From a checkpoint of a small CTC audio transcriber.
Model: 5.59M parameters, log mel input, arch transformer, norm layernorm, moe soft, num experts 32, layers 8.
Training: muon at rate 0.011, 10400 steps.
Rows from block 3 of a small CTC audio transcriber, named by matrix and row number. Rows with one number within an expert belong to one neuron, the router's apart. Each number is 128 + 24 x the weight over its row's rms, rounded and kept within 0 to 255. All counts start at 0. Numbers have three digits each. After the name is the row's rms in percent of the matrix's.
Before each expert's rows are labels from the 100 clips, of 14976, where the router gives the expert most weight on average: "strongest on" is what is common among them. Only what is clearly more common there than usual is listed. The data: strings of digits, spoken by a formant synthesiser in many voices.
# router: slot weights (model.blocks.3.mlp.router.weight, 64x192, trained with AdamW), inputs 128-191
# up: expert up (model.blocks.3.mlp.up, 32x48x192), inputs 128-191
# down: expert down (model.blocks.3.mlp.down, 32x192x48, transposed), outputs 128-191

# expert 22
strongest on: "seven"; "eight"; "six"; number of digits: 5
router.44 107:155140157114115118114139123172133122134158102155149127161122118121125136125117134100133108135097120131121080147161119158152131126076136095112142139150154157114165090103116085131118118100168155
router.45 105:157120127130128121155130125149106112105143079150126122183110157084142105119147094130128154117129146174131072131154138149186120128083129115119136113145153166141173083127096087172112133134148110
up.0 085:138107155118169123099114131099126130116147095151119112138089084129135070120099101104135141098168179162119123098099145124096139140145125127086078145145138108147112119104102121162116141119098092
down.0 090:133156138131116110096138109105129159111130134114146101178111134144144122159091149099133129176131123121167133134085126113085135178116131166086129117112120132105110162079118166118104167137109101
up.1 099:139121096104105124119123137158160175147098132140129122140148092131137099135140126110139197130070167139138149156145166135132126099114124143141141107122126106147152138122108085123101114155158112
down.1 105:178154118179097099121137134142129150108120161170091075107127143147122111083138112144139133105131116162149112121131135117100146125126094135138140178134112090175130118123129167134135119118130146
up.2 099:070118137159176141139134110180128144118139158083133172129147106142092121129113131128094147123142116138144093147103104155136128112115149147136171150131138081123106114095169140127104109113102104
down.2 096:112112112153174135149123110097131129118131107146134156136124139128107093183088127120112166125129109143151143078118147165154176120128126086122113119171182152120175167130136165166125092134107126
up.3 095:141116122117116155151087121142108133137154138134159160150170151099105105130127124125127164127105121154157111172096131132107114084091109156171138109147101145120154119066149117168111111138130125
down.3 094:107140123115117138119096123136104153118146139172161130125155109135127115100142088118153123126117115116153123121136112134110129102156128125126118119186085135146106133098136125128162131122093096

# expert 8
strongest on: "two"; number of digits: 5; "zero"; last digit: two
router.16 103:141182131161143136120167147143135128119159174087153110154115147149115080113134135152147101150090140113184138167121173104102166123162105131110112127112106137161114158133160102142130164124109094
router.17 105:142191126155119106153122150153103116085127170114170115152127146121138093107137100149162125131105144078163148125114138106135151132146157092150113135095099124082092169104165122107155183113112093
up.0 095:143133131131089117134133120161147107122153193166116165099136140124144134111139103148111096110113125152100143160115112119101177131086137097118136092142119130100119078103123149128140146125105074
down.0 092:130116122119150170149074133100143122176141119085111134133157124114101129134127132124136122141112103147119109106117178120145140121160096138111163159110137147133138119147133123153132098131210129
up.1 111:127124150096111145117124109161121162122118100101073135167163146172142125132113100139110128165149110151108082118139064172137157114127113123136136135138184124142138109123123086125195070107147167
down.1 104:121133140126158130125095135120149133110134168114135121097108106106097087143117146136127141109110144124147121125097166098133110144082161127142097118133079143157117168144108197123085175129106128
up.2 089:101118139128127145139130130129088128163103128187169105116153136161101138133128116119085143126149140129122121107126086157125136123133101154105143142127155075157137124116112163151095121148082097
down.2 105:164130135168152140168124144115144103156119137125136078139151086143137123168101155093157115117172154134128135134120118170122143093124096141144159153138127120128155168118071150133108150107102098
up.3 101:123131126097104130084145133085151114140126155090111143093172121094118106068160144168138175121140094163135108115126134139110155119113121075127137126165129172142134121123149110126139083136139165
down.3 104:102144151089109165141119095134124153120169150143164107105125134123123143168139125138161114123119126114157173129110166119137103179154140158128101117109121137123084177124112117143109122134111097

# expert 4
strongest on: "three"; last digit: three; "eight"; first digit: three
router.8 104:137085121184120125137159075127132110124156121194136109129158128143081156131087147128138103115146125131159125165115099144105155122142103152132142101128176097113145086144126077107135171152154176
router.9 112:128101107146123136099164099124095143138127094165114146111155130161138143153088132104126122102149134169155115137122112175135159122110113161109118108107147145105157092158067116105118144109148156
up.0 103:098131167124100121119154113106144087149164115113136161114122130146144153101145142140109131108109112109121088099163158117124098144115124137127112122160111164147108094154127144115081113084138134
down.0 112:115116133163142128131130103124141135120149140119108119133113142154147095109106105121119133084116166109135149082141123125118162124081144130155146144099065108159122137100102110179147115078139137
up.1 087:159135136129146151137096131120096113097133103093146172149153086172145140120134153113115140112085123143135088091133133104117078102159176129149110129141146108156097166108122139152144125123118121
down.1 102:099153147108131128118117155133138142093114112098120159095121100115142128137133115135108136118150136120136137138143110072155139136104125140145159089100159103154110151110138146144165162150091080
up.2 097:091123133188109121137127158154098127129132131159138164113128150133101105078143107158128158119100107107109112167110143162119134088101139115100135158115131110157088133146128161100148102132116114
down.2 114:107106159134093106149173099122138105153142134106127130077144155138139093158138176144122164138096114111148105162088144157128122095082072174109129109085162153168149169141154128140145142144103121
up.3 097:122137094147122109107162143180125155146127128107160165114158147130095127120107172108145143114186114118146121157107140084139121145164135130123132091132134133113108144144153083108127148108125127
down.3 093:150108159122090126139110089058116089119137157143130119150130101120138116167132125153140129145138167164083166126120098154124115159103113088149120130076174096133147132174097093158135109127103189

# expert 14
strongest on: "six"; "eight"; last digit: six; mains hum
router.28 111:108127100101140146166146137105118120115098129119120102114155160119128148088111094167146130126137148153140174104055108099111094117190140162137090122089109158110134160124104108128124089183135161
router.29 096:138089101130115142153146126089090140116118115117124164114152177118126152116123128134143121110133129166104171127122123153123144089138158138135101108097146138138095186107121143112122090186132133
up.0 111:136121124143094144163123158192105142086116172113169147165107130115114120138127134138103128140172132128147132120110123129154102134112116134149139132114150201116117087120193101118170104120145132
down.0 105:116140127140122127139139103142109131140106113133106112100145124118149114101097166115110141089103129089115167136170134102184139126110123100136104148148083078119167106103132121100104123177124146
up.1 086:141183145111143141114103104154119137148118134101141132128131141139126124161092141112135107144136119117157115160112108127110120135154120135151122122119154111140109158087115113157188090165109109
down.1 089:144138118180086130115130141134119135155091088133145082109132142118125132141107160086135067187119111132107129173125103113116098136143113117153095130147113105123127150111114118094140153157125165
up.2 101:155119131127120147131156149173123177128121107153109104112093135135115155125135128126130142106098081155139138144114113099179134133152119127103152163118147106142110170090135090152129155118147184
down.2 098:109134137136133127096108103148131107110163108115155115171135167117125076105138104113185098130128122086154126141141159160121116146134128104116136114129156116129140104151128096087090104095116144
up.3 088:134132085151125133092158131134104134112124138103130127159111101143095147142100102115145120143121134096149100132097104143114104123132162121101148097151153132133142134125147150128143129135102140
down.3 090:162155091143114091144157156126104172157165112156100110153147129132158151113078146107109137083116109148135082138115126114147093150092131108107134048129103145096142146075124120150101149136109109

# expert 18
strongest on: "zero"; white noise; number of digits: 5
router.36 088:139129113076169150083134127116133120091135123108091137114102155101063138102145116148117095119130146107151128177094138096144116161142148130156088129116150094094102167110151107174130107093107145
router.37 107:180119113137137097128102170139111138130137119128166142164140127119126102112136142142143123106124130135174086110143167128110126140138164085134143105099159160091151132106082099142138110106140122
up.0 110:117127098194141135138119122080118137152121135116160095126129134144117081117106154095160121124145136121170109123105140113102160134122166130120128114103130140086115121108133160129139160168135113
down.0 117:157111100129116147154155143108141134137106094159104126127134129088141141123135133109116133109129108133115156127153127142152115121159102127110153110171170147158084098128141089102092108128142135
up.1 109:150168135116162138104164164134139164134103200098149122081111122099149137104098090144120099126118112096134149146139123090113155157153117120150126123085099165122083126126120130168183123147133085
down.1 102:108095125125098113147112100127108099153126102167165142104177127133154108144150097148121135161190100152137128154146080207073103117132133123125086109137151119110139126136161080108105111117142170
up.2 084:144059116111083140110069121192104122156182136103134139152092123116093108114178161158170130146128128122131115143097121086142106136130157120112131114149128124139118131158150145183116109080144133
down.2 096:129097109120077151135079124143121064167118142164130110148129124132091146130143121166127114142096119143120091142099145105132135161128145118113141121157177165114156100143151161110108152115152123
up.3 106:172165126137102135111123135182145100102126136128110101132115114125126097141158107136159085105129126109106070119144112081163106122109155135115109125118147131122099112153115149141101165039129138
down.3 099:150124129140113107161181129155140116143137152159140112175129148139111173128145137141121127119110138087123163098151132123156055149121128105130186100111165147133111122135123145127150158121126109

# expert 11
strongest on: "nine"; number of digits: 5; "five"
router.22 102:114081123117115165089152112123142125124102100148103156125161116154091125166130169117134145135147157150130182126107114143127151078159122151179094140162160112150131110156114112122145112181136160
router.23 114:139084101168140126129155106151142113097155080167141116153117133131100127127143123134139113133131110135116070136121129158147105154100129118122159090127140173118142082142139100137136125114138154
up.0 113:145146098112092148137116166108142138156143100151132155127127121138120075149129114107119106159158141146154153134085142155126117142156090132124108140087151122105122104149131091129125135104115140
down.0 097:147125138113194114110143165123132137153091118102130145157141112145131087133108133188123098169117134117102151101162156086144153115086118103184134123125117139135093175120132132172128125137105137
up.1 106:167101084162081120134110114108137111165147131128150141115152116157122112048154125121181116154118122095130111092152109143136097090183122135117157141105126149133101106141160118131113100127148140
down.1 105:127124094104104153106110099115096150131136131164160140116092128099151123152122151124164138123171101112128162135106090118149105107100101108141152076099179127102133141090110119094114144123096131
up.2 105:105146124127094125104092158165146154162115141082136180134100120136124087126162180091106132089112158160113127122099123160142133129131146117119124168167163114106117125126117111104112121099144140
down.2 097:136122146127117128156161135128134152122101143142168146162098162177156116183121132144157123153135110094131099156147145120106173144105143141139141087155116128152117148151158154139127106107146094
up.3 112:127121161143105121142142115122145128138135082177153105139152120143113140141117154094126152118152130159123121134112113124135134124127140143104121142106148124111191083129095099131121143085132166
down.3 108:131152131085135136142129142121138124085132137056139120176093144099158100096157099131147115098105118096128123130138135062142164163119121104136124118148123177121104136147129180127146143149135103

# expert 27
strongest on: reverberation; "seven"; "six"; "eight"
router.54 105:112111176127124116130146100142144124101145091111117149182120169153142138129101114130107084112122130144115085132164168130135102162113117112140140113160152183123136103107096125102130139087168101
router.55 111:135124128111147103109144145112165151107103160163113052116120101110082120156138136148104171167133105147120153139150105113097162088133098161164139146117132078133103138156122095132150164119139157
up.0 101:120118117101156164151105144096096127183108172131092149167108118109102113136152147156087138141112114138139102178155123125115158119126194119159108126153103097137128119091157146138139108142181109
down.0 097:089132136143140164145089138129138122163178094119148144100141136121148123112130084147099100128131152165109151105076089090120104112138107097151127141121091111110133172095131120138132112133115187
up.1 115:100144114120177129121129149124120122131090166088156134139062168123164131103130101159146112102103141082142090109128154112114132159137113139115124138130123156131091151132119151135169132128152084
down.1 105:125121194121106154126136099136144107141134119172110151095134094135123124136123158093096122128128162170115152119119105158108104092117151093136131140125136083142165123097151125104111150119104155
up.2 097:138200096160081129130103093192123117120135138181145135114138129115151090158122121123127104152097156189118163112092145156162130115127112116092121130133148102133126144123135116102080179125168159
down.2 102:124181141160086116109160150104115135150140128171170128098122149088122122170101125131114133136146154102114160119072127139115144171096124120085122155123092120121124147128111119106147183115167138
up.3 102:122164106122163121149115112142144153117137159104163096114113138184132161139165127119156107144120165085134102165117153100150123157182153142163092115098109133140128122113144149136098123082091106
down.3 097:144115108159109124175154097143132139098157115133109140174134118134099156124101181152132161108180159155136102101132148150130107097129135097114119134141126104145142090144093133169159134099118140

# expert 24
strongest on: "four"; "five"; first digit: four; last digit: four
router.48 097:146160133078120097102103158163133122131129150097139120121131131145153124072104142155126128124086095143116133101165140133085179111110171187162124131165100126154149165116137145106141125146146099
router.49 118:113084119111093169092132109085131135129129114137097133123140130139119090126166100112139146177166161138131168101080099152117121082196104149166083154107146106154092128144113099136116097147127160
up.0 101:147103157189112077101146095192128142071154146126133130135144115137129139100150135146095111090142162127116129128139093116158082129098146110131120142138111149124158135150137133096134164136123124
down.0 100:112135121136119131158059105138160146128129160107125131089148118111116111086120133125165175137150092120124166124162109147099135137153143149204121094130114092127130104088107136139140105126147139
up.1 093:146144101122101147117127128116098155165126166128108103159091112189108110109139091100123096162153140148119139163132079138128127172133146153128122182116176130096095104156125148162142124170151097
down.1 108:144107125157140096112102121100136124115155141116137121104109105180135112130141088132148140146120127141121122093110102149133090123085129123119128169143052163114137123126113167106134155116092129
up.2 101:152127090141117107163125155176122107153120143143100069149117124130086115127120096086121128141186117099084104122127126150146071126114165135137151133118159188119085110131126123113122129107173139
down.2 099:110142169111106143131131124138135126136135150127149151102144133155155118088159105104121164125117145168112124099097158123112122146132107088134131116107103138138133145132122145129149131146087126
up.3 111:122115120152108125080109120116106142134156124154117170129144142123122119128084166164101140124187114118166096166118107101105164115139111168096135161177157126147097141176120149104153138137150142
down.3 108:128136152153175104159141113125140111151122176115122081142089115120133108124118149135133187098093159153124127073104158173143097101107145144147079119138129111122122102133137118160147166145125116